{
  "encoder_arch": "poolformer",
  "encoder_shared_expert": false,
  "encoder_widths": [80, 160, 320],
  "text_encoder_norm_position": "pre",
  "text_encoder_qk_norm": false,
  "shampoo_beta": 0.95,
  "precondition_frequency": 10,
  "max_precond_dim": 1536,
  "ema_decay": 0.99
}
Rows from expert 1 of block 3 of the image encoder, named by matrix and row number. Rows with one number belong to one neuron. Each number is 500 + 40 x the weight over its row's rms, rounded and kept within 0 to 999. All counts start at 0. Numbers have three digits each. After the name is the row's rms in percent of the matrix's.
# up: expert up (encoder.blocks.3.mlp.up, 8x32x160), inputs 0-53
# down: expert down (encoder.blocks.3.mlp.down, 8x160x32, transposed), outputs 0-53
up.0 102:508501500500540524533512500431424510500500500474406499412500500499500500481389500500491562550500507500526606360581480463460500577562524500466452500447530576500540
up.1 093:500519530500456458500530501500500533515500485452476500563520532405470502501516495500420513500500502587437426479564446540480500500500500500582465462510500436452463
up.2 094:480448516500500508484561500500491520536549480521555530490528500500500434475548597500546566500460534572551470548430551432500462500469524483482491602500582404474521
up.3 100:451500500596422523528500500537500500492447467479500500500502500500500550453500447500563500496500500500569469500452486587523528507557514503500462511493499500389472
up.4 114:505599506514500576539463544453483500455500500473500531479499524500558527500439500450601500563558500556476472457524520526500485441396500470549412446500500462500473
up.5 121:474431458500454567455532491500520500500524587508528577486500484490474500529560513500598501478559549499464566500564483463572504515526402523558564508494470504500510
up.6 104:530500483560496551481516464498528500480500457500536558531558508474530500500599532508473500548564475500489562535615500499497474466499500521427469512497576500472500
up.7 093:500440495544457500500500523500500500500514500500574556500512493500548454543536505516506471496457500490506459532455507461541449432500500510507500513458616485500529
up.8 107:523482472472500592527500482457449516500487500500500500544510549500500585487526413500390500537513500500500609527500525532514508500593500501480516467546500485412500
up.9 099:477484500487500526500500500438500437564500517540579500500494520500524500552417555517500479530500477558478515571390605463500500500467514500505500493562595535431460
up.10 096:494447463328500500555484556500541445444500476488521500500515457528530528559413517520542500500429500459500516499425500500483518546515511500532523491447409500500520
up.11 109:486476493501520526500554447500562500523500500547494530519500518456499476500500500552541581486455484560500549550466544478500500500594494551472540500571523479426515
up.12 099:529500428500461494517486500500500469509517500557500500533500465500500497546532446500591477460502457506446593468460578500532459500396500472500500500500483414420455
up.13 104:448576475467500500455581489562582500500500485571518544500529500500500500500569482500500538500500494525500551443484500537548488557500475526554488500466531496462500
up.14 096:486431503472500462569498488512515480500478497514485500500471500500500500500458500554500532526500485500520531411500500545544500550500481586500507500469548508625472
up.15 086:522512500500405500587528514500488500474500464603556520473518515477420551432592461433500500500493478590500443432500500526434555547500484438479458493552500500509500
up.16 103:534500500528627446557522481482512568500456461500526491496500533500500417440553498486515497544500455533500451500490563443500492500500503500500507560500411516586474
up.17 096:577517533511584517500500516537500500503460500522500500504479534530500500472456500414483487582500500534528520463485500515500479478441539443475438500500565470471466
up.18 098:500498412524500519610500524500493500526537540500454554481550544478500487470459568531474583481495433530500483500369484506497486519529431500500479522497436500432491
up.19 084:453500479521487436521435532433500500415515592447476390500500500421513528500448500459500518500503500446500541443503500528500537597521500463506429464511478486478547
up.20 093:525500518654511500471500503459500500491521499490500500514500464563500535519523475500500548432500500492500499512579500500510487539500612416500451500500508500401451
up.21 109:420444500577500579423469500500546487480517454521502500543477500500549500462566500432608530500509500548511500500525500509506470500500517500500523448500500478544491
up.22 100:530547465500589500549500500458590500501500497624500483520415500500466500544460521500500500500452459500500457516407548509542429553500500521533529500500489500397500
up.23 114:500500562517468524500584444491497520500501490498500500500500481466488486466419571500500500563564500500500492500467412500500520488458463531505499532442435444488463
up.24 094:452466495460500474564484500496495500493588464500504500500476476546591555548500495570500561500547554500491529500454464522523558533537515509500500471533500539529495
up.25 097:500514566535500502539500490519500449464523529571495500522500496425549514500496522500637551465548451500543500500509586546532512490500463513498526475524514508351497
up.26 099:510572500502447497461500501533460434518466510518500500486525500506506465476505500500556475469531546544491509513410500500500500500500381500471500500457554525378500
up.27 095:522501476436453500527506456500508433436468500516554473500562653433500488500500444454498502471563487526460500514448531500504500500442500474445516380500500482380500
up.28 086:489417477553495500599519500475485500500500490456528526500466500511500507522444500454401488514597500500500557500500500545500500470500560451574382428517484539500514
up.29 099:516397500500500459368484540499411521448493500440500500536471458478482500500517500451458486558481563477518441448439530552500507500557423500486467503482555522588463
up.30 103:506500543446486455467500519493500439453371500438550446500465484500383500460587500500532525500492504500500500500519500500538548500500500508410466500500529500500571
up.31 105:500500500462547500488551500529440500465477503506504500487453559500450500518460547490500427481500451458500500500543500480398500500500448512500500486511500636441466
down.0 103:505500472500491527560502443503475588500503500500511500455456476503500489457503459464624547521609434500500546417504500500486536500500464529524482446473549542500493
down.1 098:478500409445500537426478504500484457416460500460500467450488523472511567563483565405500443533461480519500480500512510560500500576500500500498500492523424500534531
down.2 089:500464541591462520485500500452523503467574498415460502441545485494500440536499500472520500474448453448482493611488500473497500589569501523459500631496500486454553
down.3 101:500500571565500500486440500457500500520493454482391472472546534463503500500516500514596437529445500542475511453497500500588512503460543529432447549500508436460505
down.4 127:513515475571465462515526465473500473528505500500500515441508428486555500500500514500500500512472422556457469500500569405544500521460468500484545496501500505439500
down.5 101:621500500468500486500490592524500500490500518463506500504500539433500500592567461500518433457500451589500500554500522488448530500439509522500567435500444489436498
down.6 107:438500531500500521500469531565473463529503448521500500539500477431513445500464474486500580500497500500578500493585500521500520500535501458540441476426379478596570
down.7 093:507562507590519500523526576561489500500473500500500466500500469500570442512446500418435502500500452507502458507608500462500540496500500478517528460518457504500500
down.8 108:484494462469464452426500442496500463500540532559471501537490500509452533581500500500578469500500481452500500401429500516491482497475500500483510500500524500552449
down.9 099:500500500514500500512500500510500579499466500500534557452500500500433500528451459500488410500500557552457500488464500500490500410432528500411544492470500512500528
down.10 120:415532537414591542500485555524443527500582555555500500558500500500506500519500545487500545470442508424462523500521538537506496452585507500500500473575500439556457
down.11 108:500534514538500440539475456464482520500494500466500521445502408527526512500426500456500458500448500458457451500435423478500513533512500500500543530518494590500500
down.12 090:431480461500500448525624516500511500420522535500500496466500574529500526562627488496500516500444489513504500515564521500477500440521509500500520526506522500428500
down.13 111:539505590486500433500438521449465479500522506454500500476500525559462500445484500500586500563500500536536480541508436447431524500500381500458472500452466500500528
down.14 089:488495500533500543670500500500533445459523500500536562485497500528511575500486481472500473500533471500527542500500500512500579500446500455500500500518471526599529
down.15 080:500572455518500500436500487540432500502468500472491551518500501504525430500500524394478607465510500441500453510500500433510500500571492500487495461471500500500500
down.16 092:560500417500474511596590559456621520432500500548500517458500563447496528553523453561567500500469496500500478532524550500500500507581508386528528476543500532500484
down.17 102:510527603444443483505488495454491558611500515518500517500559454628520458524509475500500485578552463433479478500487456557508500504471493500459500497555549504468446
down.18 098:500539481533544500430500469421546493468509522500488533544528547500443540518466500459505500438472500500433500387518467511546500443500484417510500500553562500518495
down.19 115:503455513549458500523500537445500565508500464572485431500500467458466526452517504474500541470587500415500490500439500546515519608578482470576456500471500472557500
down.20 089:500511524427518521472502500500519500500500500596500484550497484500500515548500500542446488592500465508500500472500471500551444564500533500523576500532500500467533
down.21 102:500560559500500453500568500500492501500509530500450519505500546472427500500409500500466422533466509554500500464489499474500444526455500396450502482444557500510448
down.22 086:500500500520598510562490527478573474500521511468604469471500500500500522514500504502531500510497567489456473500445500525508500463533537500494407474500465510549502
down.23 107:506500513501476487500377513524500500564452436521478498500500469515500565404474455545455536457500500500537447500500500547534500452541500500516489534496481429507532
down.24 095:500443512474500517475537535508500568500462500512447472501526500439522504538450500500559504509500532502573581500429500500450429440532570549545539557500500529517502
down.25 099:506500502478500443516507415500496500549500500500431500500500553517548455500487497524515428526500500501436521544545607531467427479500534551443499465541528524451435
down.26 098:500448500453516484599574485501500500446500500381500446481500500538525484500500534538466477592477500513500538500475482500422500482500603451548455553500538490451451
down.27 089:500450558481494512496500492500491442522520500500523508500514509472500428500623538500481500457500500514555500599443515490500489504494563526478512452500488556464524
down.28 085:516413467568435551500476567500562500470500486500536485500500483491530501500378528500500516471507567500500500500555451563504500550537524474500467486500500469534499
down.29 100:516499457584609500513506500537559500477428500471442500449500571500500499492487515500500500500501484415500566511506577503532500460377606500500506535464404507502530
down.30 100:506381542449478509500452500468434561500531487462500488508461500405510422577549465500507500500500500539548500500498500484500496546505434554500387500459529464521500
down.31 101:470500568468516518530500563521501500579494464500512500492503500491500442489500465566542500500519500474467500399532558435500489500432520451488516500425398547500500